config.yaml
crop_scale_min: 0.8
targets: ["hour", "minutes"]
residual_init: "zero_last"
optimizer: "nadamw"
lr: 0.0015
batch_size: 256
weight_decay: 0.07
Rows from block 4 of a small image classifier, named by matrix and row number. Rows with one number belong to one channel. Each number is 128 + 24 x the weight over its row's rms, rounded and kept within 0 to 255. All counts start at 0. Numbers have three digits each.
After each channel's rows are labels from the 100 images, of 14848, where the channel reaches its highest value: "peak on" is the class under the peak. Only what is clearly more common there than usual is listed. The data: analogue clock faces.
# convs0: first 3x3 conv (model.blocks.4.convs.0.weight, 112x112x3x3, each kernel summed), inputs 0-55
# convs1: second 3x3 conv (model.blocks.4.convs.1.weight, 112x112x3x3, transposed, each kernel summed), outputs 0-55

convs0.20:114135112151149045174120101116121090150181123154132140114145063128121103097105153120111153145120137118109134145119138101133132118141107129141088136142161111131131122125
convs1.20:159109107093132153110132157168108144116091149159116105120114091110107153089114120124154157118157149107130112111142124111145132119138164133187098073135125129104157117123
peak on: minute hand; hour hand

convs0.64:160105159126171152072133086139115118112159080120155089119109139133106104123093124131103143102152101132091140127095126138124057129113126128102071109105134098128121114102
convs1.64:146111144104148155173123119165098147156120132104133124093153119142101124179128139101136115118105108190098155136131091116143062125134105160122065116115120118158109148111
peak on: minute hand

convs0.4:139120142091105129095107118129088143102138110112087107107156170131121124089123119148107094152137072159121087101148143107123101135106157104115141098076093162123108119107
convs1.4:150135113151151158142097125144091097126123181095142128161074106118097122092124135121155163171128118116145146116129149139136134106122079147130108132088141105117155154174
peak on: minute hand

convs0.83:137144139123110170139131140095113097080140103120111139078112136112140104162107168138113096104130132197124125122056157125143105118130124121105103084103150104117100102178
convs1.83:168113109071182213144104151146132109059137163127127113114138120148151140140141131108115130125143133113136157149145106111151115095153113143180112105136075162123094147134
peak on: minute hand

convs0.34:160130152086091113084148117111132111091121131124109084095097156128136113105134133138127123122104166110156108128123146088102093146112121111146151099152146103154077093132
convs1.34:115134124152142115167130145148150141121143130124128157167147147213113136122157110167115135179161140145153169121166118101153160100147117121157090104132115112046134141114
peak on: minute hand

convs0.5:135100125114102115135123132106117103112149128147083167096100172128122135150089136135119150159098141139146145098115143129135103144094109088139138097128129127106093106132
convs1.5:190118122084147166089109121104121131122128082126131110128156122186087108122141135097118136104164143106128157099175120151128122105127153095121117049110138124134113110145
peak on: hour hand

convs0.65:117139157160133136116140107133096106121145079104158088089128127158123127144092130144142150165092114103114075119105154156098137117130182144035098087130141157134120112109
convs1.65:097145119106184163140119152155130160123108112075136163144130157137126112101155091158133114119116132154117088114134119125135095102144122114094103152158064097143120103114
peak on: minute hand

convs0.95:120094137143099148115118109104092104125120085096081148124087152087107152165139117094127142164113134137142085124080147138136128125137144094144097095113139130100153111124
convs1.95:120112107105084180157123168134089132136149160122098111134130106137158105103116104117143152130120107130116111119100141106138127125146148141143141052145100106145131115116
peak on: backdrop

convs0.44:139139105111139122149151141139108101113125101114146125092137111106158162097100116143119057150080147156143113139115150103128125143122105085155143133140117105112131131148
convs1.44:145127096107116106130119105141146163162135071142144123144131115177161148156147154132093131126124108107122135143113107141119132152145120141138093110145132075109103106139
peak on: hour hand

convs0.73:132120149134122121105115106108112086100147113122138110109180103124131112104120130114129149165129105114088122122124100178118113109118067124143110093155116119096129133140
convs1.73:113116128145116123160149163131111144150142146106118155145109123101115154128105153087138124139127144111125123124143209142137158191156142116128113122167147099113134141128
peak on: hour hand

convs0.0:127097113137111176158118149085124155110105171135106107084108127136125153109159125105132100067113125123129107133105145118124187160112118162134140116160132130137155063125
convs1.0:126155084145120139100143093125151115139123128151139122126119144148149165174179175127102114082153144119154116135113133114098167071176092096105135120114109133126104152150
peak on: face

convs0.45:157158125109136121105120095130124124154107144130150111149143117151140116145107126133097143131142121106137137128106150129145059093095165109140105120131119121080076156120
convs1.45:136150091135127126151135122156105132162140134125142144142123113135192145141130085128156135166101111136173095136071194101150085137114095093140153110121141124107107109120
peak on: face

convs0.7:131127108121166153152120160145124081138125104112146100103115119092130125119134132115174116146130089134131126121101134116131111093180103123086092117102136108132134108097
convs1.7:152153102093148123079134107142111136102120106143148170121147110186116093090149104142151162142163121104113149126153155105109115109187174114142084087098128116120104117143
peak on: face; hour hand

convs0.86:117123105071117110123090131109117133120124135088089123082102128121137129140129130117082084122111120128171104099140174099087115097120172130131181147110087116110118097111
convs1.86:140142106145157116133103163126105085131135121112144126176115108141113212098149179181127087146133138110156104118140146140107120138132117138143127128078129082124136087125
peak on: minute hand

convs0.88:151084072109133118163093148144123114104143110134093138068131094102137131088113142109130108097168081114110088117128135139133132132129091123127141113141136146082143125164
convs1.88:139093137156123125115173135114179133137157107120111129135121132155155100084124172161149173097135119099121104120131145147107131133121146109104147166124111156105116083114
peak on: face

convs0.1:131138078157124086117146119150116097101159107129111091111097136116078145143102124120147082124086115121111112117117142169102126138102120125141084118125165116109136086123
convs1.1:137135141051148084109098143123138140123151121099118126114154134090097131088101093113138127101156102117108111137154114098139141131096171129111124096142061138098116112084
peak on: hour hand

convs0.39:123123132139128127118125100152156124094149107120131150091151158133129133133135036124083142130141114159111108135107124124142134105113126136133153076130106122132119141111
convs1.39:125133105138156115119133146106143139101103117120162121140115140165112123101141141128148162130129139139101150140133095108131148140132146146133097128167136171116098182125
peak on: minute hand

convs0.106:153129093171117104146100136120123114130153109116122118069149156123091128104120098117138139129121117125108074097123133104130123139124148135128128072080134169081102106105
convs1.106:144140100152125188104131122118109112107118135118134127110135072132113106138135135113101140154131119081141115129114142128129134119132103129139165099075183070107146132149
peak on: minute hand

convs0.19:104127153146161112170183106108147095181112122097108105139105133112168128169088152132125152122115130118083132155140157152134134090162139170135119112141145124129116142141
convs1.19:120146137117177146130069116130142127138104127140140131111135112142143161144093117117087120132071123085105106143138125127133125155145151106090113162131105082112105148127
peak on: case

convs0.67:066137153150112134107123132144134115132101111117130101115108111092103102120122134107097148136130156165105112119093122140123132109119135102117092133091116143080099103090
convs1.67:106124122143128151108082117125183160134128128140107126140150148092085130096119127117160125126140142107109157143156121100140137118151174162142140090134154113141116104127
peak on: hour hand

convs0.109:114178168109135085129160073112116135142140110151137121148127101161137130127123104138119094096140130108128154110143127092170112072090130136136068125091107133119133142148
convs1.109:144149134116177137115135161138140138117128126151162103102152114186104112116129130137162160160119134110127136109134158128115097142172155142147091124123138105142119154119
peak on: backdrop

convs0.50:119108167086135122116115118132156141145128110156115117109139129081119083146125140115121114149111129136101110136133111075120113080143116063107094117149097106081076122129
convs1.50:122118096153164147115138139120144167132115092154153121153130122158112130115132160144151156141102138142118138126143142182121119140117130176164108151196118175100090102079
peak on: hour hand

convs0.31:144101130143104131130093112099126108113175118101102144074139106123114111106151115120144130114123102099103112137130115127130125140094089153128136099117141094146158064109
convs1.31:168167112171165140123152127099120142083084120110178113136142137136145138081125132105112137141147120097121137124145132149150129138110093097157126108095161122090151107101
peak on: face

convs0.48:113126110109140127113097105129123117103122113117127169112140112169087114131127113115079148166128106076171137110147104114082126111139143125101094146098133139094126107092
convs1.48:140120123123107178162147130118119169129140147111116142112118151129139131127102099127162153126158129138141149092106107105179090129154134113147123136156124179134139100080
peak on: face

convs0.104:163134127103114122126101099139138130113160127130112106121108146157093097114134125144093138123102126114137084132135142096118112081108100131096156115094090112100123120130
convs1.104:121159098097145108154141146129125146111140117124133157148148104145134135126146109137126112135135120090140108093178133138159109151082146136111112123157105090103117097073
peak on: hour hand

convs0.108:136136133105181108120134134108121135121152142153195139114123124130078101098141082131135144175083114123164130149150103127100136131114114140110107149097125153129134083092
convs1.108:118127123132188109120109104161111125086133102149200130132132132162095123134165178100147127100163103146123086149157119135090100177126133083126114138130146124153136101099
peak on: case

convs0.36:131122149126094145134134110111085121072152077097113128082126126138113130115128132123070151096131102142091106099081110138121123130116140128136137088075115074106083119136
convs1.36:134138112089124158146097135085081130067152121132130112157135134118175111109132139143114113101139125077172173156129146130133152156114109131128121080166116147108084121092
peak on: minute hand

convs0.52:156100148102120132111111123094136095142136128130075139101127076126128098174125138149103083121094121152102114154092120121118102130126139093181170112117137148139112105135
convs1.52:141130148141125126099121145129155151114132147157156122161134123126119109116150092128156144130105146082181133132118110133075152101121130145141084101098129136150129096165
peak on: face

convs0.11:126119126112123068124119156136143113120177112139083112123159124150168160093127095149095136129112122162140143086108107134078126149114124156117120085143118134148155074114
convs1.11:104135109110139075098114154114174174148105092118101141137077136146032155100106105145148158147125125100126115111165142108117114136141102139109128113151123112090177123155
peak on: hour hand; minute hand

convs0.28:118162124116124145195107149113092095141170119148128141073132117121130136093112122159134176136154101112121125093146150138144132119097139119089112080106123109085089110153
convs1.28:111120077107162127125115135125128149093132098130142097177103110101159169116146122146136131145119134125126110125122209119117162169126114122141122150174092084105110095094
peak on: minute hand

convs0.23:097121135098113152112124133105113110088119085115124108108116121134114112112098119128098098170134129139085138146111132141126090125162115122092143083126071095073121114124
convs1.23:136128144128144090139067112106125165089138137121144135132119119139090091099089158130135186104145099116101151157123111131106120156152152139111155113124177129145119126125
peak on: hour hand; minute hand

convs0.16:104143081138094123099120122102108133109130180101108137096124105118123106131137146130095114143078129143156110138111159158074164138098151142121078144178146110130128100140
convs1.16:114177106098128103138141150105096148125143142102108121157110130124110103091151136150138169177194134076126097185172112113142135159148118115087114104161131153158160130126
peak on: minute hand

convs0.35:094134094135114120120139116135136114079079157143109133104107100143151143115122128139109093113123146137172123100143117120140109115105100171139056137132114145168076135145
convs1.35:137153127123125148161096152135084133159142072158136129129099131139119130138144140122093108148086160106120107158145213135134138115132134133145120140143158118120116111119
peak on: face

convs0.111:101144114108145116175120164132102121132141147147115134105175130061140140126111125113169134095100129135092136120129168107129176140135156143109113110105117126103126098112
convs1.111:146152102104114124072145142140148075153095082133128113143109102143136128139162136102097158134141094108143117138156155140127193129076132092129123072159144140125124087104
peak on: minute hand

convs0.79:127109093120111124154132153106136107149151103107107165090102062088141098110117177119080120136118121094132119107122108162141137127115143151136150106124126108099140167087
convs1.79:122134117132142062095140123115145172083123163106124127154114137138105131094098147170145137144147139149130109136118155102109142149134112145120087098116155132135119112145
peak on: hour hand

convs0.75:116134112151102119106126156102115098159128098071120141101095094125149103131153105142112125146142153088124117121131130146111119109115161115175138112070127102092135120064
convs1.75:102129131142099151109074128153135140080119138125152125168124148136096148093108116156139132140134092084100064147113136097136146139132142131162137117133110146132126060118
peak on: hour hand

convs0.81:102134151106126129097127098150154135123115153123135128090085131102114141169091124140116104135111166102140089118124209145118097112136165146103138110139114084060131093138
convs1.81:164149148113145133125129130159158105174139107093141127155106129167138124116086144160158153146119146121147101131176146125138139099126146102106104123124117157130122099098
peak on: minute hand

convs0.6:164125181100132147118131114169105155166125138131116094144126135136136107142120093102092142123064119116134108117130161084151112143097126168141133121110114174106124118136
convs1.6:119130166118167125147094140124103090144130132106108112127108131152154143175132107088151106123141114133127079123120122068108110104158116164156123132151122069164135156149
peak on: face

convs0.102:126098118089122111126175108130132098135141123114130145140123149117089114113097112154097127110106068134136094118088140081124078079103099158120082084101104113143099148115
convs1.102:174107120152160101135125118144154090135153105140124124153126125125101127114122126160146088134129130141126072141156119137138123132132164128148106131103144055113139135149
peak on: backdrop

convs0.93:094106156106095140148138089133107127150090118101130130122101165106116125116113120113162087167127110122157059093120132126145074136099111102129119101105110116115086133165
convs1.93:145125143105082160117091137127096113129117179182151131149109129123132175084144112126122111118159109109118132123127134122105109062093158130145131078121117152144117131135
peak on: minute hand

convs0.103:137195133145094096122092126154126122131113166105141093133107102155125109088183085137134144140089111125155127156169136132120094101118126153122114118095080110104163111117
convs1.103:115182126122083134112166130168108091145101112120206131130154137175137133119153118135138091089113102141109098130149160132153095105112124085120127150115142089128115089108
peak on: hour hand

convs0.17:166074106104138132182152135139126128121157157138105164113158123142102129099134120073158124113107062085122120138104082088145126134082109142104134100135100135143139104116
convs1.17:149139092139139117097098142149187100155122086134164107115112132142147124130187131147105124128144081139144113138161127163127132130074165140088142132125122109107133135153
peak on: hour hand

convs0.51:140128134109153110045132121099143102171158152159149113091109122102139089109136139146071143152097154127150101143112132127125123091159122159118128139135113126131116132088
convs1.51:126168127157145105120144128112138152143088134115126144123136113102122157146123115134164146143147126105160116144083141116117131147170128102146129115148117136112133178087
peak on: hour hand